Rows from block 11 of a small masked spectrogram model, named by matrix and row number. Rows with one number within an expert belong to one neuron, the router's apart. Each number is 200 + 20 x the weight over its row's rms, rounded and kept within 0 to 999. All counts start at 0.
Before each expert's rows are labels from the 100 clips, of 14976, where the router gives the expert most weight on average: "responds to" is what is common among them; "peak on" is the class under the peak. Only what is clearly more common there than usual is listed. The data: babble in 24 made-up languages, each with its own sounds, syllables and stress or tones, from a formant synthesiser.
# router: router (model.blocks.11.mlp.router.weight, 32x96, trained with AdamW), inputs 0-95
# gate: expert gate (model.blocks.11.mlp.gate, 32x16x96), inputs 0-95
# up: expert up (model.blocks.11.mlp.up, 32x16x96), inputs 0-95
# down: expert down (model.blocks.11.mlp.down, 32x96x16, transposed), outputs 0-95

# expert 4
responds to: reverberation; /aʊ/; /æ/; voice: high voice
peak on: /aʊ/
router.4,211,225,205,189,196,181,210,198,205,217,211,220,197,218,208,225,248,206,199,205,192,178,161,199,206,182,227,194,186,149,194,167,201,191,194,193,189,172,185,219,218,172,207,180,213,219,178,175,200,207,215,188,206,173,188,220,179,225,153,188,230,238,204,172,156,202,194,194,199,186,199,202,227,249,231,180,222,216,184,194,207,204,221,198,237,202,208,196,201,179,194,172,211,162,208,207
gate.0,200,205,200,200,207,231,200,206,200,174,200,271,200,200,207,200,211,202,202,200,249,200,199,308,149,201,201,196,200,176,199,172,200,207,221,205,196,165,200,199,200,199,200,179,188,199,180,200,198,200,200,198,203,198,201,200,208,207,159,163,187,220,200,195,200,220,187,200,206,179,197,213,212,199,204,200,198,148,209,197,226,200,198,182,199,200,214,200,200,220,177,183,214,188,202,197
up.0,200,276,200,197,205,198,204,203,192,196,202,251,200,188,181,200,208,203,200,206,210,159,200,200,94,205,215,200,204,205,197,168,197,238,215,193,236,211,153,207,201,200,215,195,200,200,200,200,196,208,202,206,195,202,213,199,200,167,195,192,202,231,199,199,200,249,198,200,209,187,197,201,196,182,198,203,201,186,192,200,144,200,207,206,195,211,208,201,200,200,200,204,202,192,211,204
down.0,200,175,190,185,200,216,200,200,198,211,200,200,196,187,205,200,203,208,206,245,197,171,200,200,198,192,199,200,200,229,198,199,208,195,175,207,156,235,202,167,200,209,199,222,257,204,244,199,196,200,205,199,200,135,202,226,198,201,183,188,215,200,201,213,200,208,200,195,199,199,200,201,207,200,200,200,212,232,203,200,161,199,200,233,204,198,200,227,250,211,219,186,197,290,197,215
gate.1,213,204,200,189,201,205,200,223,199,197,168,146,193,252,233,201,201,195,196,206,198,193,198,198,205,202,198,199,199,194,199,174,200,200,206,154,200,198,200,203,199,186,200,221,200,204,192,256,199,198,230,179,168,200,199,202,161,201,194,174,200,199,206,202,227,204,200,186,198,200,211,219,239,197,191,202,198,228,222,200,232,200,220,195,307,193,203,199,218,203,219,197,200,200,201,198
up.1,214,185,198,185,263,235,209,209,200,196,205,135,202,203,201,203,200,201,200,200,200,200,204,165,218,223,192,202,199,186,200,236,193,193,200,199,194,203,234,200,192,194,200,201,213,221,200,210,193,200,268,200,212,194,180,200,114,189,258,188,194,200,200,200,200,200,216,149,198,200,199,211,200,200,200,203,199,206,207,200,199,204,214,234,230,194,212,202,200,207,214,196,194,199,217,211
down.1,169,179,196,213,201,123,206,200,197,186,263,204,200,193,199,200,206,200,210,186,196,200,201,199,222,202,255,198,203,193,200,200,230,202,199,205,244,204,203,231,173,175,204,207,204,191,227,193,225,197,173,206,201,186,200,178,186,194,154,188,216,195,200,176,201,195,201,200,200,206,206,194,200,201,197,200,200,202,186,205,200,203,223,194,175,200,217,193,193,132,239,200,202,199,175,250
gate.2,186,174,202,170,263,196,201,200,227,184,195,200,198,200,198,181,171,195,205,209,200,239,220,180,202,183,144,195,200,224,200,254,197,166,211,195,199,196,200,200,198,233,203,209,204,200,221,200,192,198,200,231,200,209,200,198,200,186,265,196,190,183,191,200,148,200,200,209,182,209,201,200,199,200,193,200,200,270,202,200,208,199,185,182,199,206,225,162,211,200,200,187,200,214,192,177
up.2,180,198,201,193,199,196,203,201,212,165,200,200,200,164,148,200,197,222,220,125,199,201,195,186,196,198,200,192,201,213,189,199,201,200,201,196,175,182,203,199,200,201,213,179,202,205,196,200,200,199,199,202,199,238,117,180,200,184,200,266,200,214,200,200,200,200,200,205,200,200,202,213,209,200,196,200,191,201,206,200,287,200,201,200,208,194,200,203,211,188,200,203,236,179,201,194
down.2,207,238,205,201,200,197,197,199,204,151,175,219,200,215,200,200,221,190,206,182,204,208,199,215,183,229,179,201,202,88,200,191,189,195,200,198,195,178,211,200,231,200,201,199,134,200,171,200,202,195,215,201,200,202,206,197,200,207,212,199,200,204,202,199,199,188,150,200,201,201,190,203,190,200,200,197,171,134,193,198,222,202,187,200,201,201,191,197,201,195,181,201,207,174,206,182
gate.3,200,190,199,176,229,199,173,182,200,197,193,209,195,158,201,200,195,141,200,201,200,198,195,210,132,196,204,198,186,184,200,165,200,205,212,199,199,164,163,196,196,184,200,187,186,200,192,169,199,191,200,181,185,181,249,157,193,164,193,186,192,220,173,200,201,202,201,165,195,164,189,191,177,191,206,199,199,199,190,195,197,196,200,197,200,191,200,175,182,168,198,177,146,185,169,167
up.3,221,203,201,204,114,200,208,200,204,266,212,246,220,212,204,231,204,204,210,216,234,189,198,200,200,200,220,213,211,250,214,212,210,202,200,201,204,202,207,200,201,237,203,196,219,241,200,201,230,200,202,202,200,200,234,217,212,202,157,217,211,223,199,220,237,200,199,229,247,201,203,219,200,201,202,200,216,173,225,203,205,203,207,204,195,215,201,201,204,198,200,199,206,231,203,203
down.3,201,188,199,171,198,200,183,200,200,225,167,182,196,201,199,213,208,209,204,240,199,227,135,224,220,193,161,200,200,200,200,194,200,200,205,190,195,210,202,199,273,206,200,235,198,200,202,207,200,200,187,204,200,218,202,203,199,198,170,212,201,211,204,222,217,201,229,210,198,200,198,200,170,200,199,198,228,223,208,199,184,195,199,217,206,202,200,200,210,210,131,196,201,276,217,164
gate.4,126,200,200,174,249,200,200,196,185,200,204,213,196,199,131,170,199,200,223,197,207,200,201,135,203,197,230,199,206,184,200,180,214,197,216,200,200,183,188,165,203,218,201,166,200,211,204,200,200,186,203,201,189,198,200,199,204,143,201,219,194,189,199,200,199,198,200,211,200,200,208,187,212,202,203,208,200,255,228,200,200,219,225,207,200,200,220,200,227,246,195,200,197,201,226,201
up.4,158,206,201,203,170,194,200,200,200,204,197,311,199,195,200,245,227,200,200,204,187,200,195,195,201,207,211,200,200,198,180,198,199,227,198,204,166,193,200,232,201,173,193,198,200,197,154,213,216,200,195,201,198,198,200,219,202,222,146,197,198,200,199,179,200,193,201,178,208,201,200,208,219,179,198,201,189,152,193,205,212,201,200,197,210,190,146,191,199,164,204,180,196,200,191,194
down.4,244,176,170,220,200,130,215,200,199,200,200,200,210,181,233,276,206,203,203,203,186,189,206,194,208,210,272,200,199,191,194,213,204,197,191,259,186,198,202,187,188,197,200,209,235,210,226,198,199,247,181,195,200,182,200,222,208,200,189,200,218,203,201,201,205,194,210,208,195,202,195,195,241,215,199,211,233,196,189,197,175,209,181,205,173,200,200,220,203,209,212,190,200,199,200,200

# expert 5
responds to: reverberation; /tʃ/; /dʒ/; /ts/
peak on: /tʃ/
router.5,195,180,203,213,226,219,197,217,199,182,234,209,177,220,237,206,191,184,197,167,211,154,172,197,173,205,203,182,193,225,216,172,209,212,210,213,186,229,198,192,183,166,193,219,156,182,191,217,205,186,217,199,172,226,196,243,199,207,204,222,216,179,196,189,172,197,241,184,185,197,204,188,165,174,207,191,177,152,239,202,196,205,201,194,208,194,153,203,190,228,223,203,212,200,223,213
gate.0,197,198,200,211,201,198,205,200,202,195,171,202,202,192,234,203,215,202,218,199,203,200,200,200,173,197,202,198,200,165,200,200,202,201,200,196,201,169,189,196,160,196,182,200,193,202,201,277,209,201,219,203,200,204,200,200,208,197,200,200,208,189,193,204,220,182,197,200,200,237,201,186,213,191,200,183,202,187,249,200,139,200,201,215,210,199,192,186,263,214,187,199,186,188,296,186
up.0,189,200,201,202,200,199,185,204,200,200,197,200,200,179,198,200,223,203,168,190,200,201,200,200,207,241,200,203,200,209,201,201,181,195,200,182,234,232,203,200,200,221,200,221,222,201,200,200,200,180,174,200,131,200,203,200,195,203,200,199,202,200,200,201,202,197,204,208,189,190,200,200,200,200,240,277,272,198,204,204,225,159,234,185,177,200,200,201,275,199,233,200,201,196,200,196
down.0,200,203,202,183,194,142,193,195,203,203,218,201,199,238,192,199,179,221,199,199,202,193,199,204,189,231,208,192,204,236,204,194,201,197,200,174,199,172,199,204,200,200,200,204,152,203,200,228,208,198,199,185,200,175,206,160,224,164,201,218,219,199,203,178,200,205,138,181,201,192,199,199,223,227,172,206,196,209,170,201,199,200,200,207,201,199,202,201,305,215,200,204,200,191,201,216
gate.1,200,200,202,195,199,201,200,205,207,177,200,199,201,197,193,203,221,199,200,210,199,200,228,237,200,208,200,200,200,145,200,200,206,228,200,213,204,187,195,197,200,206,175,198,185,191,200,157,211,190,206,200,200,186,205,200,200,200,203,197,248,199,199,199,200,280,242,192,200,201,200,200,290,215,203,201,208,202,221,200,173,157,197,253,200,200,153,200,202,200,178,198,200,200,201,202
up.1,200,202,203,198,200,200,200,205,201,199,224,214,200,204,195,201,225,199,200,199,228,200,210,200,200,198,202,206,213,200,199,200,209,176,199,199,195,189,200,200,200,202,200,200,121,202,198,222,206,226,198,200,329,200,201,198,200,193,200,203,199,206,200,202,209,246,202,203,198,200,200,200,200,204,201,200,211,195,199,206,175,189,200,209,196,202,173,200,281,209,185,200,201,196,199,200
down.1,200,202,200,199,201,247,211,200,200,185,171,188,202,185,200,200,212,206,172,200,200,200,200,200,207,184,199,200,200,219,201,244,180,202,198,216,210,200,200,217,201,200,186,202,195,201,203,192,194,203,219,216,184,221,200,200,203,195,200,198,102,201,203,228,218,114,211,200,230,196,200,208,197,186,144,162,200,202,176,201,196,185,182,203,203,199,148,219,200,205,202,199,203,192,202,198
gate.2,200,189,201,201,206,195,96,200,201,200,201,221,197,190,197,195,198,201,227,201,201,200,226,265,200,193,200,201,191,174,200,201,200,183,198,199,200,200,196,199,179,205,200,193,224,196,201,200,205,144,200,199,199,200,200,202,200,220,200,199,194,148,200,200,200,201,175,200,130,200,198,187,198,170,200,223,200,196,200,183,247,200,198,200,200,194,200,200,212,203,191,199,200,203,253,200
up.2,198,201,200,200,200,200,200,200,202,200,113,199,198,200,80,218,198,203,199,201,206,201,175,200,200,216,201,192,227,200,200,200,248,210,207,200,202,200,200,185,202,207,196,201,200,200,191,197,197,231,200,201,225,180,195,190,200,199,170,203,212,200,201,182,201,198,149,191,202,200,200,200,205,202,200,200,200,197,200,200,199,196,144,192,210,206,200,199,176,198,226,199,178,203,190,201
down.2,206,199,203,200,195,200,190,195,206,199,212,201,204,199,221,221,200,206,197,183,186,216,190,195,218,204,200,200,184,213,212,181,137,197,200,198,224,190,199,203,204,234,200,204,197,202,250,200,202,141,211,229,200,235,200,200,199,218,167,174,109,198,211,254,196,171,219,200,195,199,200,200,196,210,196,173,207,202,226,201,255,199,178,200,204,202,199,200,200,200,214,194,200,201,212,172
gate.3,197,200,200,164,199,234,199,200,200,176,201,156,202,200,201,199,204,199,200,175,191,200,200,199,169,205,200,200,201,238,200,196,198,208,200,200,200,196,200,200,203,199,218,199,199,201,201,198,203,211,200,207,197,156,197,179,201,210,200,190,205,230,200,213,202,206,221,200,213,218,197,200,203,222,200,209,204,200,198,200,217,195,217,179,209,193,180,198,177,200,201,198,171,200,55,219
up.3,190,198,199,200,214,239,200,200,200,178,200,176,201,200,185,212,209,187,200,189,200,175,200,196,154,239,200,201,197,206,200,200,239,198,200,206,234,200,188,179,212,181,199,194,207,200,168,185,219,200,202,199,189,129,216,200,204,204,190,150,200,202,199,194,233,202,215,200,224,199,200,199,209,258,177,200,195,253,202,189,202,200,193,204,200,200,185,200,173,218,210,200,198,206,135,246
down.3,156,195,202,202,209,144,191,201,199,235,198,201,199,196,190,200,200,206,192,192,203,210,169,230,213,180,239,192,203,233,193,198,198,203,219,193,249,195,187,197,223,194,185,223,197,200,221,195,200,181,191,206,198,174,204,182,215,192,188,162,195,200,208,200,233,186,210,224,187,201,215,195,216,208,200,196,199,214,158,201,228,194,204,203,229,200,200,142,119,185,201,201,208,227,225,203
gate.4,200,201,200,202,201,200,203,201,201,195,203,226,199,202,209,200,196,200,200,198,201,208,202,199,201,205,206,200,199,178,201,137,200,200,206,194,199,210,198,201,213,245,152,185,154,214,200,125,200,200,215,201,200,210,196,199,200,204,211,200,198,200,198,200,221,218,222,202,199,201,200,200,224,200,201,200,255,200,205,200,165,222,180,222,206,199,199,201,174,205,136,190,158,201,271,175
up.4,225,199,200,200,200,195,200,200,200,196,200,200,201,200,130,196,201,198,200,223,218,179,200,200,238,200,200,200,200,208,200,200,200,167,189,208,200,221,200,199,201,200,284,186,202,167,200,200,200,199,159,200,201,188,204,196,200,197,198,200,199,226,202,193,200,191,197,200,228,192,206,200,181,200,200,200,198,199,165,196,204,163,203,145,161,200,202,198,206,189,113,192,202,198,200,230
down.4,197,200,204,200,199,220,191,200,201,251,200,185,193,221,197,200,193,202,185,198,203,205,201,201,217,169,197,200,203,200,188,200,171,198,208,177,242,199,148,199,245,246,216,218,196,209,193,203,186,198,204,206,217,183,212,205,248,201,234,200,210,205,217,200,210,226,223,192,180,200,194,190,207,264,200,208,172,214,236,195,243,203,200,223,212,210,180,258,163,200,195,199,203,201,229,216

# expert 26
responds to: /ç/; /ts/; /s/
peak on: /ç/
router.26,226,230,211,188,229,191,186,208,206,169,229,183,192,198,169,199,217,192,212,209,237,216,201,192,167,240,222,205,192,188,191,152,239,202,226,237,215,223,170,199,199,166,186,214,177,209,223,206,200,210,189,203,224,189,185,187,230,173,212,189,198,217,210,178,196,208,231,193,215,198,188,191,204,200,206,187,240,250,197,193,179,211,205,186,144,196,208,209,191,171,171,198,196,192,206,185
gate.0,118,207,206,202,200,196,189,215,201,200,200,223,193,200,170,201,100,200,199,200,197,198,200,159,249,200,201,200,200,200,200,196,211,200,202,224,200,200,199,203,206,198,221,227,200,231,206,200,232,197,204,201,180,216,201,200,201,185,198,200,190,198,201,192,184,198,211,155,205,198,200,200,213,200,199,226,172,197,209,199,200,200,185,200,201,200,202,204,200,202,167,199,200,257,211,158
up.0,200,219,204,176,200,200,147,203,212,200,212,213,200,193,200,201,199,200,199,200,199,200,200,201,209,193,200,196,212,201,180,213,209,184,202,201,200,200,197,208,209,220,275,205,149,204,203,201,219,330,218,206,200,210,211,223,200,197,198,225,205,208,200,198,198,190,225,201,200,199,199,194,200,200,227,177,214,198,168,205,207,210,199,196,214,200,226,203,200,200,200,199,202,215,214,193
down.0,208,192,202,209,199,198,200,197,203,135,194,200,200,167,190,200,194,198,209,219,180,203,227,200,240,200,184,190,203,221,196,201,200,199,200,239,230,193,191,199,207,240,178,193,214,199,202,210,213,201,139,218,200,200,197,200,224,196,206,197,162,184,200,186,142,164,202,200,200,200,200,201,200,201,188,193,190,160,205,203,197,222,181,204,173,200,163,148,242,201,206,200,200,198,201,252
gate.1,200,178,201,213,244,187,194,197,199,200,208,112,199,218,196,198,161,200,200,198,199,237,190,200,200,192,154,197,202,190,211,190,190,200,198,195,135,192,204,190,201,162,208,198,201,194,200,195,201,167,195,199,200,200,191,197,196,196,201,205,205,211,200,198,221,201,223,209,194,200,190,200,200,121,200,226,150,193,208,200,209,201,202,200,203,200,198,200,203,200,140,200,200,192,203,195
up.1,198,201,195,195,192,196,201,196,200,200,231,185,200,204,200,206,196,211,200,195,204,201,180,198,281,185,201,200,200,147,209,162,181,172,200,187,210,179,201,192,201,236,200,173,201,184,196,200,224,200,208,199,130,200,200,239,199,205,201,192,266,225,201,200,220,200,212,203,203,205,201,200,195,190,200,213,200,242,165,199,200,202,200,175,148,200,199,187,214,174,206,200,200,200,177,196
down.1,196,195,201,188,200,183,186,197,199,183,263,208,196,204,185,210,200,198,215,200,185,195,248,188,253,190,225,201,195,201,184,230,194,204,196,219,216,213,197,198,167,200,193,200,273,199,215,205,201,179,153,197,182,205,175,198,200,212,176,176,182,198,201,194,199,200,177,143,202,198,213,200,200,200,176,184,185,203,206,194,203,210,201,161,219,203,227,172,184,226,214,161,195,195,205,233
gate.2,200,189,201,180,200,178,177,199,189,151,163,179,200,193,188,188,200,199,197,201,191,183,219,258,193,200,199,220,201,200,220,200,186,202,196,198,198,199,204,201,196,199,200,206,228,233,210,199,201,82,213,197,200,200,199,201,174,188,197,207,184,200,200,180,197,218,181,199,177,199,200,195,227,200,190,199,194,157,186,200,189,203,158,209,199,201,200,200,198,198,189,188,216,202,161,236
up.2,207,200,197,166,161,213,200,197,198,201,197,164,200,199,200,199,164,200,199,229,187,229,201,249,185,200,215,201,156,186,199,200,192,184,204,200,200,199,204,199,176,206,207,197,244,172,195,199,187,208,194,191,200,200,198,166,198,228,264,207,104,197,200,200,201,187,200,200,186,200,201,196,200,152,196,201,187,184,157,188,194,207,198,194,195,200,200,197,181,199,197,198,199,222,187,200
down.2,197,185,203,196,210,204,202,202,204,200,223,191,198,196,209,194,197,201,199,246,225,198,166,180,200,179,233,200,207,150,200,188,230,200,204,208,169,247,195,185,200,194,242,218,287,200,201,208,220,217,200,193,200,174,200,216,204,200,200,202,247,208,200,199,189,201,228,195,211,194,215,191,202,203,198,208,200,213,250,200,178,190,186,186,221,200,210,238,162,208,194,179,190,229,200,220
gate.3,201,200,193,200,237,167,200,199,193,176,198,200,199,208,193,194,198,198,178,194,166,207,199,178,200,200,200,193,201,195,229,202,187,153,199,179,142,190,201,201,186,198,200,176,200,226,201,200,196,200,190,184,307,197,191,225,201,187,197,190,161,199,200,200,192,166,200,202,200,200,200,200,221,202,212,166,246,200,200,205,197,200,209,203,207,200,218,202,161,204,206,168,201,182,174,228
up.3,204,199,201,217,209,200,200,201,200,215,200,200,206,206,183,201,241,197,211,200,268,184,203,199,192,190,214,200,172,199,200,188,201,270,199,201,200,223,155,211,215,227,212,200,192,193,200,201,228,234,190,201,198,191,182,196,228,200,191,202,214,247,200,203,188,224,214,207,197,184,200,200,202,279,191,206,218,204,230,196,213,188,200,189,210,200,216,200,202,201,195,200,200,177,224,136
down.3,200,226,192,201,200,294,200,199,192,172,209,203,196,199,200,198,200,201,204,170,200,182,188,206,178,181,180,200,204,200,201,223,201,203,204,180,216,232,203,240,183,220,205,196,198,182,200,204,200,201,297,199,184,200,200,181,201,202,176,191,149,177,200,200,177,184,204,215,200,202,200,200,221,181,182,196,183,202,213,202,200,215,201,196,190,200,208,200,169,200,156,198,200,193,179,199
gate.4,193,218,198,200,199,197,214,200,200,266,205,161,200,219,199,209,226,201,200,214,193,208,200,200,200,202,199,201,218,190,278,245,232,158,200,200,208,199,219,200,231,204,200,200,213,203,200,240,187,184,180,195,200,201,200,253,202,214,209,234,215,196,204,226,204,202,200,200,187,259,201,202,201,195,200,192,220,231,200,203,199,210,208,239,200,200,225,214,224,194,197,212,201,167,193,212
up.4,200,185,200,164,201,209,171,200,200,205,165,224,200,200,166,200,200,193,200,198,201,200,213,225,163,200,152,213,200,202,221,157,157,199,200,199,201,200,200,200,178,208,202,216,191,131,190,200,200,200,241,200,209,198,189,200,166,200,192,197,200,222,200,171,198,201,183,200,200,182,195,191,192,199,211,208,171,195,200,192,200,200,165,120,181,195,199,187,200,190,149,200,204,171,192,178
down.4,175,167,201,200,200,214,168,202,204,200,312,189,200,183,202,206,200,199,199,208,189,164,182,202,200,200,200,198,204,178,205,213,192,200,201,207,220,246,200,200,200,150,204,206,229,200,205,200,204,190,200,198,200,200,195,168,219,200,156,179,188,200,197,216,211,199,200,200,214,198,200,201,199,192,209,200,226,181,148,191,128,200,195,194,207,200,202,202,196,205,201,200,189,207,202,207

# expert 8
responds to: /x/; /k/; prosody: stress on last syllables; /u/
peak on: /x/
router.8,188,173,202,195,202,209,193,212,199,164,218,159,189,195,182,194,176,191,197,208,220,203,202,190,213,198,208,189,193,244,206,220,148,201,208,206,180,264,232,191,187,248,183,206,190,184,198,195,206,163,229,201,175,200,201,211,200,230,211,203,211,166,192,192,199,207,230,185,173,206,197,203,190,180,198,177,200,159,234,190,218,195,161,225,207,193,169,214,175,223,208,182,204,214,203,231
gate.0,200,198,200,182,199,200,199,200,198,200,241,198,200,196,222,199,172,200,199,205,200,200,256,199,204,202,175,200,192,201,200,195,171,159,201,200,199,190,204,213,181,199,194,194,156,198,200,196,214,199,199,201,179,156,190,185,196,196,273,200,178,200,200,211,201,210,200,200,178,200,215,200,196,152,201,200,200,202,166,199,202,209,216,172,174,200,222,198,194,202,150,194,170,182,119,200
up.0,204,200,199,187,203,200,133,200,199,202,201,156,196,200,185,175,185,200,198,161,194,182,202,259,158,201,202,200,196,179,203,197,173,199,201,203,200,175,207,197,200,248,197,199,200,196,200,200,209,93,200,200,179,199,200,200,219,154,201,199,184,191,199,232,167,206,169,202,189,201,200,223,190,188,204,200,202,191,203,200,208,200,200,198,202,200,202,200,200,208,194,201,197,195,199,199
down.0,198,185,200,204,200,177,206,201,198,200,224,183,200,187,225,200,210,209,200,201,221,145,200,202,179,172,196,200,198,147,197,207,256,202,192,204,193,237,199,197,200,193,183,176,203,225,200,181,195,185,200,200,211,199,180,186,202,200,200,186,215,202,186,191,214,201,204,199,245,196,191,181,220,160,205,222,200,200,179,200,85,201,206,200,194,200,196,196,203,193,208,226,200,189,201,184
gate.1,212,168,199,169,201,224,201,199,200,172,180,162,200,197,189,190,201,215,199,210,200,192,260,200,165,236,192,197,198,182,203,205,196,200,200,208,200,178,197,200,208,200,196,231,145,200,200,200,192,200,196,200,199,200,200,200,193,214,200,200,187,200,203,198,203,242,211,209,200,200,191,194,94,201,199,200,202,203,135,200,210,201,230,167,192,210,200,199,201,193,181,203,199,196,198,185
up.1,234,199,194,196,202,216,200,199,200,172,200,191,184,257,200,200,200,194,197,202,200,186,192,200,184,200,200,199,200,177,212,208,200,192,200,200,203,200,200,189,259,208,212,200,200,202,200,206,201,201,199,200,199,294,198,197,200,185,189,199,196,200,202,180,202,181,200,200,203,210,193,198,71,197,203,201,206,202,200,201,200,200,189,204,199,200,218,203,201,193,200,201,199,196,201,200
down.1,243,217,200,216,191,206,195,199,201,200,208,204,207,175,200,207,225,195,200,200,200,200,225,189,201,200,160,191,200,188,186,182,196,201,200,200,200,187,206,218,178,241,200,198,194,201,200,201,200,194,208,211,199,188,188,187,199,200,176,196,203,201,200,196,182,198,170,200,183,200,188,203,51,182,201,200,192,179,205,204,201,209,198,200,201,201,226,208,200,191,208,172,201,192,230,201
gate.2,200,200,200,198,200,213,200,200,200,200,200,209,197,200,232,206,200,198,192,170,200,198,193,202,133,209,178,208,198,223,198,200,247,209,195,217,218,180,168,199,214,159,194,190,197,194,168,196,205,221,200,200,195,120,210,205,187,197,194,194,205,202,200,201,194,207,220,203,208,195,200,200,223,213,200,201,203,200,200,204,200,200,267,154,200,200,175,206,194,220,204,202,198,191,119,211
up.2,196,203,199,200,206,179,200,205,201,201,201,200,202,200,200,199,197,225,205,240,168,236,219,200,251,155,177,201,200,191,205,199,177,185,214,195,224,203,203,203,180,208,200,199,203,197,200,189,192,200,196,190,203,270,200,187,229,200,211,200,200,199,201,189,194,210,193,184,151,214,200,200,200,152,205,199,228,201,129,198,213,205,169,201,200,200,260,196,202,188,145,202,192,201,200,200
down.2,210,201,216,169,205,242,207,200,200,196,201,197,197,200,184,194,203,189,200,203,199,206,224,186,190,209,132,205,200,216,226,204,187,202,209,177,193,204,201,197,274,228,199,180,180,201,151,200,204,223,231,125,203,218,193,200,200,213,200,207,197,197,200,180,196,205,192,191,200,204,189,201,187,198,200,199,176,169,215,199,204,201,200,196,200,198,200,239,249,211,186,224,190,183,184,157
gate.3,220,200,200,199,200,200,200,200,200,200,214,210,200,202,198,208,200,200,199,193,209,189,190,213,148,201,201,199,200,230,149,109,272,200,221,201,230,192,188,196,204,142,192,177,198,197,189,208,202,188,142,192,200,201,200,187,202,174,169,193,211,252,202,200,200,200,198,191,205,200,201,201,185,200,212,200,203,185,217,197,200,201,200,195,159,215,198,219,203,204,187,200,200,196,200,196
up.3,201,131,215,186,189,197,200,189,200,206,199,174,201,200,176,200,194,200,197,198,199,215,207,200,201,172,227,202,201,201,200,266,125,212,200,201,199,213,203,216,199,205,193,200,264,196,202,197,200,202,199,226,199,200,202,192,187,208,194,229,200,202,198,178,197,229,207,185,146,200,212,162,191,235,181,194,152,227,200,212,204,198,200,217,200,201,180,201,200,216,200,198,200,202,176,227
down.3,196,199,204,203,200,211,202,201,204,178,317,199,200,211,170,195,201,197,200,199,197,193,207,201,194,200,200,201,203,200,205,184,146,203,198,202,181,209,200,213,194,233,200,219,178,211,199,197,200,200,203,232,212,190,199,226,206,200,200,201,182,214,200,210,200,195,200,170,210,208,198,213,197,200,208,200,184,228,116,201,173,201,200,199,198,200,212,203,195,199,251,190,199,196,204,167
gate.4,203,199,207,174,147,197,169,195,199,200,196,198,197,198,193,200,189,199,200,213,200,269,211,199,255,207,215,200,201,184,208,199,160,115,200,198,165,208,218,200,195,208,177,202,212,176,193,200,194,210,202,208,191,200,221,134,200,205,200,188,201,160,190,198,192,167,200,199,172,203,203,197,172,205,220,200,199,201,203,197,227,200,191,200,200,197,200,208,220,167,200,201,192,200,184,216
up.4,200,180,200,200,283,99,221,200,197,199,212,201,193,199,200,200,200,199,186,200,266,149,215,202,212,185,193,199,189,205,154,192,189,211,198,200,187,246,198,201,198,192,185,192,204,191,200,187,200,197,211,200,200,200,200,211,201,193,189,196,200,206,197,199,201,185,200,196,195,200,208,192,196,200,199,200,199,171,200,184,205,192,200,199,200,198,211,206,200,197,180,201,206,200,238,147
down.4,205,213,202,205,205,194,240,191,201,211,206,200,200,204,192,175,200,200,197,201,200,230,198,185,230,200,238,200,208,148,194,193,200,208,201,196,205,190,207,177,251,182,199,214,212,182,201,195,200,174,153,197,200,214,203,181,191,206,196,204,234,201,201,200,198,203,200,198,170,205,200,212,157,206,198,200,224,161,200,202,215,201,212,214,204,200,185,310,217,208,197,210,203,236,202,224